{
  "model": "audio frame classifier",
  "dataset": "strings of digits, spoken by a formant synthesiser in many voices",
  "train_examples": 39062,
  "noise_aug": 0.01,
  "time_shift_ms": 100,
  "n_mels": 40,
  "hop_length": 160,
  "input": "log_mel",
  "spec_augment": true,
  "win_length": 512,
  "num_classes": 41,
  "output_stride": 2,
  "arch": "convnext",
  "norm": "rmsnorm",
  "hidden_act": "swiglu",
  "mlp_ratio": 3,
  "inner_norm": false,
  "subsampling": 2,
  "layers": 14,
  "width": 192,
  "kernel_size": 7,
  "init": "trunc_normal_002",
  "residual_init": "none",
  "optimizer": "adamw",
  "learning_rate": 0.0015,
  "beta1": 0.9,
  "beta2": 0.99,
  "eps": 1e-06,
  "max_grad_norm": 0.5,
  "max_steps": 22800,
  "batch_size": 256,
  "epochs": 149.4,
  "lr_schedule": "step",
  "warmup_steps": 2280,
  "weight_decay": 0.03
}
Rows from block 2, named by matrix and row number. Rows with one number belong to one neuron. Each number is 500 + 25 x the weight over its row's rms, rounded and kept within 0 to 999. All counts start at 0. Numbers have three digits each. After the name is the row's rms in percent of the matrix's.
# gate: MLP gate (model.blocks.2.mlp.gate.weight, 576x192), inputs 0-191
# fc1: MLP up (model.blocks.2.mlp.fc1.weight, 576x192), inputs 0-191
# fc2: MLP down (model.blocks.2.mlp.fc2.weight, 192x576, transposed), outputs 0-191
gate.178 113:502524530497525543492506467520514508515563525487529490478500445538514513514498497471517504482482486476483504508440503509457481492527472485474520515440481516486504510499516520509504525511506495478501482499469505532518520519543477517521480498546518522474510500513512491472519498497506480498518504633503503502529502553514469553521480492501491464518515495471471515510501490508505474490507540486521532478532501504539497532500522502507491556496469509516507518491475508506484530516457515542416530505535508523499490509498519527537508527482464495489506511439497516509505478510521524492
gate.179 105:548466469505496516493427504460495560525509520497495484495460534518488448530493480489501472549496503495479521515534512491522475441491462523494475526501494515476448523487499501524504559473550504479527458495526510494463501497509485569515555534482500484504528511480492471470510519492508498542534501489552528489474495466482525508499502523504503493472509498483482530477497543489499513497501510496496518544530512514519491505458548480522515460477528460519506533511498483491490472504458512470480534521486489511485475478490445485478495514468467548481458514497497489509487500521473471511
gate.180 099:485477508591538498490510488566490513508500496512503483487501503515501480497473483491511502518520525482513526510514512484499496480511493495491499474503500524455550467543528517513514519482501508511515481544514470504513440489486536528479506513501551501523507525525479468488433520488474501490450480516487526505525466491432485497508503507507455528489522479528490514442533508463505514503504519528474486544556532482526502491520498500460523469495472522472507491450528511466513507498487484496523471493517551472466473505466475523496510477500498522485486564511519554499471531536471485487
gate.181 106:475477531511469514490497469539535510493479513485485471515548505483497524512575454508500507542539511485474526502535553508452492491502524498505483498492480517455511466474468499535480457497539508452497483502503473467460518509486504508478519491487506492494546478453496480510489514442504513469496547512491507471476447500491526484499477492478485515495494526520549490479506532537525472508493497481493493507519493524519548539457512465523501520522499489503510483471480451496524486487517539467515552479539489472474493504495414476482475474520534494522522508503523496495497465497516465506
gate.182 097:472526505526507499523483519522549441525519526501469503498523507550479490471489491521454534523519461494460539482496524545480517498521521522477502463494500486482487506493515508505529534485477473449517497505524493503491493555507521526497527513518519493519556509496497460480565497507480468460555525542496487495509502492454488518560460502493500482514561456524524469462483489502513495493462470553502506499505504477504519499533468491484541546434490489505489459490522481471478496493474509526508508481510510463465525503498511543466532527520520486515526509515488528484515509495527499497
gate.183 103:506469465521503480508512508508509520528457515519469527522507502508486505547535507541475496475505515478529480557471514503486511521523464505475502500507488479461493526500508456501431471505545495492431496486585492495527498455544471505477507516470501509510498482463505453472493459512543547518487478416495472507510492488473503488486489488518542499480510460501518499523465503532502472498488514537500526520469510468491489437489496535510505468491438511493507510530530501461501492567526508482508504487492515489483487473492500477478486488524519498500479504474509483494511514484480539496
gate.184 107:480505491472504468502510521519499492474499505566463496492477494500494512463502481509542505510459516472511517494512507468543484512499472517491514469518466488424523549492452481495512513511500521521494489519509526499502481515518505464501524524489529478497519487503487441524592467513494482447479486475476520536459525466443538528491485495531501493483494491507482502500509515497512524500479484516501490528505529501441511527466520489543527509508521460471500484499500501465487528497462489480507557504507476580532525493475479462492518512533482469476476505530493549510493533514488475514
gate.185 095:525541479471478529496512475453504540462510477484512488494493494519484496537483502470499468543565476491532524505485496536513494535522474474503517505513526510513495490523542549481522443523486545514566456499531510466485502505475489541492486485521479499497492519518505492494489527479498496528531463486498489513524524513453520471536477513482535485508503523501534472503450526494474474494469475488513478511532512519523525481535517558491519545486515470490502537442493481528506458446541505523548524508513535490490517513484525498478490539527519475506495506464496483489500522526553503519
gate.186 104:484508478499483464543498481442491461461496525467479509521497467512448487507470453523460497491484497517507510534504527495420503481542459511529485475504503489531514440518487486528522501479508543465482506497522504473472477481528536473492530501464458494430479482473468523494516471477458473495444516481487515471492522515530515491491461491473499555503483522526520495480454510506493496495462496497509531521483495466496515518531506473522494509485521464468496509463495488540523519512534527462508504506500496520509503483496543441537500492508493470515512465516467533502482507500521475484
gate.187 097:497505501524485530488469493443453472464489559504533460502484488533490473548510492522508526491504470516506460531488502480503559511514487505503515475497523522508565486485491532534529490476505498506501486452487450493479477485473497501466505489492483516503497488497485531487514465451493518496517493456461471498473503484516482450524480534523515479510510522534546462488533471499513482488543475475463513541493513513510543466513493481494546475534543504484511520464501481560552518507533523545500515504520502463503531493508514518508494512501448451504524506516516514483519483537485479467
gate.188 098:479517470505506493462511505475525507508533528533504516528468493518490507499484450505507537502537618511497536536501550519499546503532505502462554479503512491489513465487513530509503535470549507517476502501495477528520508522512501510496535492477528461498478468496505504499536441506489513457443518523498490453505468503520518498551493493528500515499482502477487492486466544516522519500508496508486474483484464466509523484517495452488517486523491509473495513461519491461542510494480470509486483476500485543524505492549511483490536505523486487471484502529522504536501499439477482458
gate.189 098:519510536486511523535480494506489490535509499511504533501454456510477461536482484464498500480516492497493525482503505517494554472514463539512490506501528514527502489554479487517485474471540510438500475497471533501533499514476487492474479486509474476474478511507487520521533480501505515472531519490471529465476502460500486436537479527505487459498460499493455487523511491491510498493510515508487452487480531501500509442524491479543525477474532506497504510443507474526498509482503503499488526505530542525557523494544555547517500462524508488467444486516551536466524480522493538515
gate.190 086:495471519511475515510547471536504438499530531459513519497555490532494485499526475464497520532520485515485494538472516489451498502497447500514536459459513540501516512501519518486505481460468480521478530493507511467485468553502495478478488508469507520479491497499490528487491476493493455485491476524491492511499515465511463512515370528491530482522487482528519484502527509487494474489454513517527499494502510476490493511553502514488516526491466469502492505468525466548517504508523484475499477514526487510520495501493547560508503523537490530491501470475498494499492519540516539473
gate.191 110:515508504511496470476511410497509493501516466480506492493534492503489483497508451512523476538523493510530479490471511488474518521510472523543507500494525508497484513548510488493474469513505490499480503525487510455524533451524507483535455488490516526489552488502540525451491527430497503488518507503506496465478476484500481482487489478536504493499480510455507528491451494480590478495472491472551518511508514525492510545517465514487507512487461519567502498496501458529529481506484514511522557462521468496500516499488517502505492537503505482490507540532487521465527465502555523518
gate.192 096:506536548478560458483504511544557486528540496500514507468476495480520536491541517525501510507505477501471530458506501504482519475498515536451523503531513485502502484493510493480506481457497488510503483467479503556523490513477549476491508476501489494512485516502492464545520515542484458514443478575511489492549500502520495529501487517542509475497467509454527479532499496469444512493520515474438515487506476508474502465507494479528486504493487517508510495524498503467497488491505515497435468513523491485490485506451540434470490512491500467516458510528517485507531512466496511516
gate.193 105:553469449495482479497507441506530513485520513537488466483462506498487513492519481509498511521515509495511493503534532453518477465499503522478464510488489511508497457497481475535470453475525465459464513497471457471485468485485536510505514506526533462522508510469514503520506500442496497472503502455509537521503463471494516503448499499500509472478531519485528509495563501528486472520486528518522515570532490510512476522495525511523471519504445432503500491490516488507479521494472505494520498507474485493477491547489480510508483537493465419475510506475461496515515482544485489525
gate.194 076:467495493491518529501493485496500502494506491511506479514495470509484509504536504509509448545519526455513512505504585545529484479549508497497501472524499531510530485498506524488500465518509518517516517498553490460478511471505535485480478535461539466486476503454485532509548474510533500439458490518467559453515493512461520501471461470493475527502498495523517495499430505517481494517486550516524474529472499507480519523461503511510521491501546493508475467473485490496484497485527494520508474477456497469519524505512478481507555477533489469470484519460519510490500499487514477438
gate.195 097:551533524518489513498560548535505545490497516503501504490555506493481501515494511517481523462487473528502537514472529509486550506513525506542481460495504520517533453468477533517505468517489511524507490519506520516534486464485464469474490510450498506486535539459485514503459457542514527481495524506486507472478500511507488449502504471508475535511495521497505492456465503500480454488493516479486485479481516481528500524513514507571509465466531491526518470501526482516510513488517541486480478468524497532501519442482491479535457487493548502535551514499501504482455503467485526526
gate.196 099:520526472523533502470499494510484473464532489547511539503519520459559492517500507496537482499508491500515474520497468487460496506491519510500497528490507506477507485490539531518483519516475477435556503506502512519529484530477493513518495507511514486492511480495479488532483550486503559501475517518514509504494491486499489484518482505526472494505460518531499508502465490514483525491507472530470451567511544497456476457511483515499486464521493453482509550504483510484536530506493529502486555492488454525491480542460464467501552517465504554489510509512532500541481480555518443471
gate.197 100:540485486489471502501518511473537483491496530486538467490527493483493471502490465479475514492488499549511477496502477482498476515514503492465459474511503508523523517486525513554498500462543486480488509467477497478513494442478480502498525528510476454508471469510552476490516502507473553523526443522526465471498503514514466490489455483507479528540523528486542530434518529485538475480471484478470490468501504517470526487498545462492501508494508512494505495479504476494583506485507512529506543490512462485518494495445496514491515524477487523549505457520501524471524522524485563491
gate.198 103:580489543473528490500536480498450487516502525508508526542496417524479510492489544515493484459517485472493510511482525544465490496522471504494505496532516495503532490536481506480488503490454529464553536544514526547484503503558505474491520483495482544478518486479501519513488486512446518503535475499513502486506493476489482488459457487498481517514508526523474464470505474506486495497496514507484529520511487515450482510565519481499494504516456505518491522505478497516516494509529487505521483513518487456475555477525527550526512486560524509486474520508486512476487449483488509479
gate.199 103:485494528519518490520442484527501431502497515551502517534454518501476503495521483487505520470503483489477539505516492503504503498480521507474511520510497481505526509486502512493530483538507464503534555523517519508534511519480522482461511503501470476507503481502502524523516576515475465460460510502513540502489512543522447498493482496498482474486509487503492523488521512469490517483463491536493468467511520508502479493474482455414479554465470543511504489512456484499495503521533488473503509510478511486438453521481524460487563496495470514489459468491521525522471521519491491455
gate.200 097:497492470455521522500525451514488505484501505472482460478510476512486488438471459507483525483464574512474518511486536496548526502540471472513451512481500524430562455515474508525503505474505479520472490511477507497512477521524512485474493488558484481511478488472484460495469469503479481505491494534495504500504478511517496479512472504501482479520499486501540503499445510488527507479482512493526507471522502498517536481478490501490505472525486472514494513480518485494495483493497497472495514511513497593551481469542476471491494509514489516473464453533463493507453490479482443529
fc1.178 115:524468520528495506492471476507504492523482488476469476509468508546476515528523461447469529517527515504498511457504514473544488496499500489558503449500519531481466503473493553500513454514523498492499536482457473481487522488529528506495524502521508479482502501524516517523511493501472509466481486494492519484473466520481498515478487511495516501467540483499535499492503534499572477496445491509530509461555535537542517524419517496487497501490519503500473496482466469534451481499514472558501500500502511514499490487503486508475540501515475522514532476451455529537507522480474524455
fc1.179 100:518502484502493518498461523488484554539496501490498502489478508507506478522480517480528503517538496510498527490514498453515493438503475537520441516487484499499460498484501500500466568525532519439533448474504465534488486470523464522502492499474531506494474472479486459489516459536524496535540485461504465487497518475508476516500515512474487481494464492532505530500479513544471489490528487506474484498509506490508507495467526504483461443501515534514502508506523502463520470544476498506487505544498497475517497485486464540448546501502541524451500549519546502522467468510459484527
fc1.180 097:497487520534531507486546491504470511506512485517487496512504518484499446520464497512547481520540532460513522511490516506481484494533495534512485502499499486459511482529535485527492527517467500521535480526511521515467467502463503552461521514523526520494523495494468459531425533467482530492487480486512508482510532505465499489502481526504486510518497488537468502435525545484490507485514510523474495506507520471540519499531520522456513469456483465474509507447539508467467492485499501504528479539494487484506484494488469485495485493495536512490497517515537576542493505572461473465
fc1.181 112:478543488482489480465522501448513467475456520471472470462537484473502491517484510566475505498496490472497526533489487513516475513465502510502522508500482438468464510480501512512471504499432501480487533487514499464475500511514514494527524452500522535484567439492490512493523507462493481494512492473511520494450502525504518489487512434528555493493548544521515530529529464505529510511496498505509494542549465494498502535473482476515520543498485480500512510495476481493494503496499493464450518454492479484512490518507511546524486551479479507512536494491477486497495509533517495460
fc1.182 098:527472510505503542449539490500486516471479491515491493487475512457538492578513487464489466488505516486540408481485465468555540513501493496548503494468505498456469497504478448531487514495533464487521522499464520462540518504510518522486485502498493478471551500537507460486503482506527514470496480515478504504488497504453506516465502504478480526461490487464512535527518542490494490487539514437502480539499546497457497501496532475498508520528523534492495501506484513484524532537491481497517538496474467505511509526490509505513499514459465507510505497543485492511534514472484518520
fc1.183 100:495504494552499544454459485491463519482546496515519430540486508514482501438537507488515502508505488522481505471530550482539521487479545511518482505543488490498503480483473492466537515521523468473511513512461447507495471521483520435508512486560510473490492536548497551568518523483521512478517524530472512492480506473471470502514507521500472482518503514502481520491519494490531493485503492481480505499503519520524507557523496485498505493511480510519487479470491537516470498545457472507476545509486520546475521476471515493508520480501502525458493471499492538505492526496481467464
fc1.184 101:477511502480479544502452502469512492537502548465553475516487530544478507486526463489501509501541525493493531504502537489518490495500521509544505468536505521520486507464491513512510525487518528513443470494493571471518479495479503483477516515446525438473492460529464511497487438503488519444514484490482500486496490498496491522490496480493490470517515520516505485506440514492534476493472482505492489431500503512483550482508488525463503508525488506531487477489497503500483489506527515513477518491503481591520484476553483473469537511466514493520507470512485527504495469459507527481
fc1.185 092:496509501481496510477506506473501444512489470495525483445504506488507471487490500466498480502518485536522457519505512521506497560505487499485469512500488515499501518464506465506505527454508518499496496511479503508542506491538536531519492502528522417518515518446502502526483500513491486487469449486553517518456503483497427523463490492531487488473532507497510534479451467477496496511478511489502472454453506509532515479480474482521514518483537530501499510495525495527506515493516512543445526468509539571506508502483531455506466498540527548531504511462474520487495467539497480493
fc1.186 106:510495500499533499556496480516486383479485500537464490466544476496477505495481492509483463486490480520527495505488489500488509507517496545496447486464503517539531499515523435500484536491461474518503525478501518496536513516476525510525509516521501498547508494505474494487456500484529504486452487495516490507538502477505461488531466469522454465486504506487505505511534471451496533509506475505540486497461472504478490500503483441490508477477482486533492467513518478507450541521494501505519477512465492480503532544506523473503476525511510468477466527539511520450476487529532481506
fc1.187 098:494529474487512489496501498484516476486453485558499534555477492446509493498520509554441493478477457464476515516494476510523526514483497533445482530490528526551580528484491490499458484528528428475514510548486490519497526492517494545468498467514494529474479497488529513542490487523538456521507475502504482524467477477510461468510500460524478499476505504511466471509539515496485500501511536509501530484483447476508489512512506482481511491490487523516499475505474495484544551491483507499474492509513501503501494519511497558499492487505477500512488552506485469518482498458514473532
fc1.188 104:495541445471522537492516521500486467473468487494497505513525480489526541531486536490538506489498419506486500487504486496519462475455528502510476500528495487497508539470511479507522514478473490511485503506527503520556535506499466500492471511444477482538473535509486520504510498535497551528520488461446506532501456491539481490491502518511497476512486474501533522519442453483480456513495456536478489505510514542525496479504511549514489492501505490493506532520481530508500549536488495567471502526457474544516499500515509459463507470491515506498469512480509466494507533505524477534
fc1.189 098:492518503495514522499484530441502508491491566474482552474478472440506477513487506539518479517520490496481485527491467449517533567469510532470431503502506474477482510506491483506494466464485434522481494522511505508529452528481483527499518475494458460466511521501521535509510513518499498524526490492536501501498476480532476490529492480515454457496479489508493499523519524496521493496517465533492527515468471499514485487496493493498496507499550529517472549484506537497503494475514512540518485501528495479540437456506495534460496534511480512479521493482501494553487487515442481509
fc1.190 129:514532463493511492427496492485488509468498486533507505541473508497475468490473504519489500491397541538523511531496445490507476499507508512471542520481494525485523516494503512513521502513541480484499514481528503538520522494499486503518505482529498489472500463452534506463473507493502485560502480499503477510503525502550510490498493478505545505485504489480480506509517511467505527489512539505507552511476507466552483493526531489501477532476505483542507523532497541514507566462502495512485500504477479516528450500492520518536504520516454524490493500483509489561471479504522493420
fc1.191 115:522533510500463517402493576479509492484531532493509509500502533543529534513485523507498518518523535532495498473491461510500503584542517524472502493498482456493460513489531508488521470485502445497498486474493476493501517493484483515542507520482545503471494495457491486480505492538525481519487502475480482466504477491504469538517516508495501466490474472471481545480471467476506492503500538513488466510512486479478523496516520505494515519510480517554500514502488506514522494526536557488520456515478528452521510524495553486527524510488512508498507515502509504508528523494476520424
fc1.192 100:489483492512474497498450504483512488528499521516481541479541522526492507511492510504503503468507516523504501490469513465461473529528531484495455456478466505479494500494517444494520562462498497481485516520485471468548506487487538487473515522464482515511461554503424478510501501504507534505458520427490526506479463530499516476491501473502438490497520461486486483499518523501463498505509503525491469520535512490518490505493492477497502501505454469519500496467529526487480502466496515500578506524479509512496468480499500456518493469481544505519494524525475472503436558537490489496
fc1.193 093:540455449463482531522498522526508499517506509466488485551504475484466534480518477484494513511517460514518478504490510374523500480460471548504481498476517511507517489532519468478497501509550502513480480497491530496501521457512530514499487509475468477517497493475515526444506456554491527488527524493496511511536465512547480532484476484505488513475524503478469486475504484500490473532473501471506507499474507487493472524496525520518440533520484518516497497508500463521493505508526483478491508534532473530505483509510514481521509540503488400507512487485517497497517477504523504510
fc1.194 076:516486477478533490498441485497547464479514500534498528457486538532523516478485530493533520475518496542520461476491499477469512515517491453494501474475493481496472509487528486485483513521489519491544496484516541498543470549507509533520531527471533447445507503477508511454502484482482494458474503491498447498553521534498474500502488476470479497482513452526497512538501504541492520503515493483475485496509473490483522476498463484500471462492471523497493541470510514515523511535504480514486488534442483509477530549524517463511501532474495486486479511472481499528468416472501519515
fc1.195 101:440481513485534493496506499457489515509487476517514504531468479505504522507518485523511523518504469516513461526515490474451507574450454493494543513541519516523546517462497558477497501461507498489507506489489537485514537451495503511538523515480532494507491510490535530492481473519469514487519446473482509471484501592517517482499487463486527499481512505475511522548498517533518493531498505479505474509508481544497525508471528506488459497508543535500497499521462503517522498478519475510479509497539480508528498504510477515480519529538472483571479490494536517463526546515507507497
fc1.196 098:525489500471443509479489491474521474492484475509480482512498517504466481533468494493475487503513559452478475474495514527498500519488456462440461494481481539555486498522504533513490495482497480540491495483450454489504543472512509471499502479527502490513438519498522557558561466481508519531502482521502503496474489538537522507512497512546510545479498504466471465519472517479512516511499505482511482476504450499516527502521522467486485508503522500491498492471545508487483521455487461459498491469498483478550513451497530524510466448471515534504485527491516510502514515504468511493
fc1.197 106:554434500501536500464496527522469508497488479496512497482484513494546510482491528458493491486522477476517516486496485491490503436489511513470525516542479480474476550495490518486503506531453486454475519503475486477461488495474481476518500488528565521489520495504501475456508517542466519514494492486518476497531513516516532509501502495496534529491491510519523510495476462502515491502514465455481494478525492536484498526502539525464468531522478543471516498526481523497495453547503437504519519499463483505493475485517469495507561486502481576469518518507524452561492502518497482475
fc1.198 113:534484462490514491474458507508473498508507481522507483511535560488489511485489503499487471483496477495556506489490498525484500506517525461504476504485501503505518532461514454487448522503482470523541524509507476505486515483483502507494474501524534510507500533487552492526487542502492516489540510500555497519498532510468464504500502510547472528531468470509516498478489492485492520493537504460481462504479500494514515466512470480536470439546498494503489528516537476534518497542476524533446515498490469511481569566473496532497497483424455548515505515465536500476482478498480487481
fc1.199 095:476503463481510528460528497513501522531485501469490483488464522507510518517519504518458547500483535496487487489492527500521472562520477501526500499512480458522540534517504500472516562496501480511479495522487498514495467514460492524509491478471532509488466483494471501523430461485508520488508492521489528519502487513525480523457525528553514481526499450484498506507499502468499498478481497532491490506557488516556513475493457510550491487500459465496496520466508480492468483565491560492468457542471523538505521504542486493492427506473525475489507496522487507513490472498482461486
fc1.200 103:496489480483519504518495523486461536497480519495447485510470483542525521471473484490516515513530511499462534534512514542563462517534466472506490487535501521490541468458551481515513505528513455477516455525487459507493534437544497512525504503494507519486503509453478482514546504490509498469498486483481501512479497532468496470473526483508499542478478480523494501486454543505495511497526500544485526526477527480496495449466481495489488475509483512508507537500523477465504474489501511462506501514464496529535504502535502503505549472495469502519463567529512531536464488465473468479
fc2.178 105:523494462506544496505481509491549491514516546512491490491520558506505465513472471545511492509514522502493507478486520497476501507513511547498520521579483545508508488508538521469510501497499490538543507501529512555524477511445474489508537551473532514523542525533507466496488483515494498490492503574533489473535486537530508541493497512504537474563521515556495506491491509498498474498524488452489508501490491501504530482504519516518492455503499524489494501531498512490484508538486479482403500457523505494534547525490486543504492480502511510540500520516492515479503490493515511516
fc2.179 106:471445526478529506515543498480431456524496482471538501510525523556492559464495450508536464529517485524503502539473495490497486555565505493491481468479449500536499485535483513481470477506485508496533580486491486543514500519498531490480541504490524518478504504522501516444483455529510474525499457515523529490482502533502497522505483525554484529481472465527520495506472493493511507503484507481492488478445552494492527500477510500507516501518514523445514507499518519503516498505488525519511480526498513498482460499474504486470507508504500493491523512476498501520499523461469461477
fc2.180 095:483513517550493478481489449487499495544507525509513509531513483503553495532477476523458480500513503461473464519525522506488468519507467501508461467493470493492530519553503469455502509500473481469535471507495543486462479458473512462478530499484461517503504512484481472482576517499469490521500481525472541476526534554488501499501470492504524500477536510509475495521487483510466461498502538488480508482455533500507480488477493544428528499524459504480483463470541471458473504461482486481509487490499480528492479519500513492518479527495525481498457484496489558474531490492481501509
fc2.181 112:510505485531490540480506482509480482499414466454502510519477496491490501497496533446544516510479508481504523482474553501521463501460519503473501504512510453527524488469487495467498500487531498502535500497456502520475486490470485464520467459545529489532527530507509504483503499495500518484527480492551499532493476507524502468468426465521549537496516469512543532486516522449528529486496510472550481516502472490482484513476477519485486453485536505497484515489483492498462494490457472512457489535536495507490473536484453468509531497504531484480497524521520491514453479479520493498
fc2.182 093:449514514561461535480500524541521467491525456520506517511523491492510475540524500491500492492522478481514488537469507482558529473487484499538504515449471464522499534514495496551518506513517490506477464478478490439483485532496520502520456503483475514488556511516490504467522494532524492497452506488481483524510460515503481512496484484496527473413533473465486555500501504489518531496519483499480446519527452514529498528494479484500498501483516536487522494501503509530464477485520520556482478520490499547477487463476499495521506492452552473490491509508526510489513494502467499479
fc2.183 100:500541527471520510490497547508523496522462525494514486471510519506505489498519497468477447500491503529504521461502471524541495500497507460463501512525492475497512462479532503499502469520547500499498435443469480512527502490442493455496574497500507537531517479462474520531500527481496466479521502471482557511482498511502499512504534508474495487517471504528464474524530486519481486507483486487504508486515445528510488512496477501516527530502519443459481510528480507514517450487457495529481524488478503484495534564478511486531478529493485531483532519494564476469515507469476466514
fc2.184 109:491494454506508518505493498490505502511518486492522508527482511495517494482484488485496464506488483479447485510497502528493479508487493505539476496500480470477510484497471485487485466489516528511533503485522580503563504464457512424503497471489490523517475547500489481459563485492500491533517481508511515464495498506480533457465478472470518541471509523484513492525516501487487438490481510494493481470523532532514461482463505507471532501492520499469501480468509439465429554484483481493509483543508493523496525514497471500492445536501536521498431538508492504513509515507478457505
fc2.185 093:474565488495495521490515479516480462521502497465511508497484475555503469499512479483496541471504497496539515496506528539517553527464490511434501486499520510517473491474526554493490547545484508510480448542495512461543494549532512513504523518537532432491562524444531496498491480514518493487492497476492521525503548504560483495482492491491518484515505488502521509482502503472491545523529512457497503485513501483511523509516497527495518509443490496527526504488501494512472472468490495513495524515491438479501514528481527511437493519520503538497516517530489505507464513474508501545
fc2.186 100:510486563463481469506501496566489436503521518459457489498506492524513469488514497494480468506504493469493473505525477512497511487541507426473530534455497512494517535472480503476452467484505512483486528454496488535506455495497483468472514484498499524503504476510505519485465491525494502528472466490517492508483484483497448484508457474492477490492488461462545482497468491490492492513517462526470518496505480469495519495477438503501496511500495514468507535494473481510550493495483517497503508468459519557453446467501473478463512487495473453463528534482470470491515493491465514505
fc2.187 092:484505458505498501460493477499515498527450510515493490484506517490523564524518519428490499507485536518465512514525476550475452492486474475486521483514482509525490486504479471496510457509483475486463472476510468530516491502459495466453493494503526507513472491499488508558546477462486505498482502507517532436480479493468472508492503488481457497523545514526459479518493467506473454483465556455536474512519538514521476516481518515535503490511491473501514486563499498516469556499514549501468446498479493492491480487525502543518492483505473497498494503489475510463484495506461492533
fc2.188 097:498487545536488505476471483497523503486521502464557491486492506456502573536481491505513497525494444488504482537467503507471468485494514462497483535494490482500522497514433480525520485473469527499469468477519535494473512493492508469493483457480498526494520443503478514515510506523521486486492480461545480484538497505480499495487514510540495519463526461505507517544497518499513503484492474538446483527511521490510457471485497505488496493524487551485523483513461536500466497482524516501504447475498507510525494494504482488547466535484519498487473504511491542524486514442412515463
fc2.189 093:479497494493480550483533491508498491496473485500524556489465480503490469493520467456509473452487544512463495467473514483475496444503500485500555513468511463490503494459504470498513537547497473486508476483453499502500512499517500497478496514503516498498516542539437507514495479507462506499468559449410513528457493488473490489508471484497533521491449489490489531503448529507518520481529503480510467530495466520476548475524469504514488498527529502502502542497489515540518552513470487537519536498482497526470450519512474481503461482494499485488506502504494523488527485493505490512
fc2.190 117:505502471507524461430482493498518510498432534510507486464499479518518506511504524464525532496541528520511505458503462522499477484502493539495476524473487540500468482500482539482514486491458509482484493507492465504483475504464509486472508476440494498531492504489468524473505532448486530465548510540478508510454514464472537487508468488504521508521511523495494478490465488473567504488482559471542473507517506486512463507485491436523496458543487480517521496513488509522492520481482489534475502505527498523520549492513519491491504529501448522517492507527503499493513501571525491461
fc2.191 109:530539520529477488586514443526503502489508487500496459495497508532525504532506559467504515524496513474517506485491528522498472566523508601506515514514498477525527499511487507465500489506507543514473501483528511517483530469496506526524499497519497507472509496502501499516512496448487526484491504514504528549493502500504507527487529522510495516494571513499516536523505511518555490499513525520569473492523481512518507516508529497508535547559470518453474504505519513508489485516509548523522473482500528520502512536488501465536507537519537504495508521493515503476527494539503506545
fc2.192 097:502526460497527499517489497464453507529454484508490485556505515463476499532493531513534511492513516509527491503493471524482538499479470528490544473474502519502497496527542519505477521500483501462468522521517467468493497504418505495509549540490496448491516499512540526493523503499476502477528509490456529530474511532500492486515522483482517495479560521543432538507486487528522471510488529520525524516510506529498532507470465514492516467496478492488501477466497481490521528539504480562453477497560544504482520521494510495544516496492452486508481494472517484493491528546517515488
fc2.193 110:480516544502504506521487488518444513488477526481477526492486507510476476512478472532508485481495515513512524521524492540503562510504494490410518524487463487482526524522517517490544495492469503532487517499497490493468475479511514463471554496532532506505487480477518487476463459515506457478463541531466514480480540534516516481503524520534479493529481479509485525474514448539524500514484489511464520491540544487500513499521511535522525514487477533506499470544506481473531501488501474481460497540508525509547470512514534504486469496508539544508531537513473548524482557484495496528
fc2.194 074:492516518470459470511481489496511488490502512500519529504459500493501466472501541484424515508488491549481511499467509550486470477487498526525528491456517510478499517512511490540495496455511479496520491516466467437524492548539532504535491453459504477516491458489473496439536470513517513507487498496516465459552473486475445459454494490524540496505498527487488504467499495511478530515547538511492514509479480504502446499478442537496505444530514503491497508487489497538474493457497478500485511490460493507489514476476509496539503488479491491510527490530476461511499483474504531524
fc2.195 102:477534490508486551493497477537478540527530469474470554509533517499526538509555514468502493514481457521517523526515507494512453488515453480494471480490513517502499506480477466502528476505487490434530490490502512483496475498472510504496498497503500519517508510507472536512525531499495501508485508513524474494491480497495480523508504484488495497539498501491469509510527509515523492479561459472486517510461474464496499539538468499444491502508501477470482522468525520586500542487483526471509455475488483497445469471492465523489553508492456458496451544502467456493491448486492508503
fc2.196 100:522497454453464513500499472451503481500459505476521528498503482540477520444508535509528515462461500497465522517494521503504519477479534490503484499500484490548507559494518527522491526450490501525547473499466496534491505507504478475479470452499509522525468525527477498455480527493486457468526507500485538498450498474492481478511484494453501520523507491517537517530525496456511522461504526491520513486559450513511471508517471448512439523496519540503487496496489525486495536499505513526469490547512504475525500486507503492488540510497469481526467471512520512441494514538525513524
fc2.197 105:553475514536535524533506536441503499496498509517505512504500501491484523467496514551498498492488492497502489496503520491499525508530508508499467476485456495517513527498504488540474507439516505542524470498483484497535496558549510563496465518450536524525502508505480512479510519472535552510496490519483522518505496466499485481483505490527512513443520470482537518496496491510504522538519524530528489495509455483478459515502510495506440491506548511500518484470517488500495511497531462478506502531504443496500539496545517498508553460491479527601499476499528529472493515491495514490
fc2.198 112:524476492482492500455533505524494480439505469466490470496530434505471480492497547490482504441499477483523549506519525525455541484529509545488488502517484490510491481501510486527485494514455485491497444469490521475472505470492515528497476518547495502491516508477500473571495477493488476505485544520506478516444514490573495480505476493488536490473490494515504509532493493485501473480535508523516443472520476466506528470511525485491529532499566492517485485483490477442482482473493493483487512474509486506548485488514480493494486544448510539506508498489522462521506521495471496509
fc2.199 099:491533496493519478504489514499511486535499524468521485523523520485511486531489493484450479542499495491541475474496541464519490505491516468505470513523474520521491465471504520491496509493441513540518450524496548495481491517456450432509512527506490512489527525504496483518500544466509492481493473476530488476484517486456506541543514522522453498490554459537489460482521535474516489494475535483488492489485507541522478527504509521441483467481482527506494529490480520482496493465486460462473484493509476510482515513516517474509439547494533504490440448527479533492484510489505471519
fc2.200 098:492517497581502524514497498539530503547504490493505550537458489500506517559484524483500468522474526488508445454476494484497492502492498497494466527447468507449535533481448512518487455481537510481467478489522549506492508461497536508526496470527481505481511462503493470494552493530498484515518496487534490518508481499509473533543495535519519523481569496483476530499530457494507468513506539513484466497456490494515506474488472520483496478519498484493502467475528535457458499495497514468492529534504494517526491552493522503510489492498523491474488535501473486467487492498456529503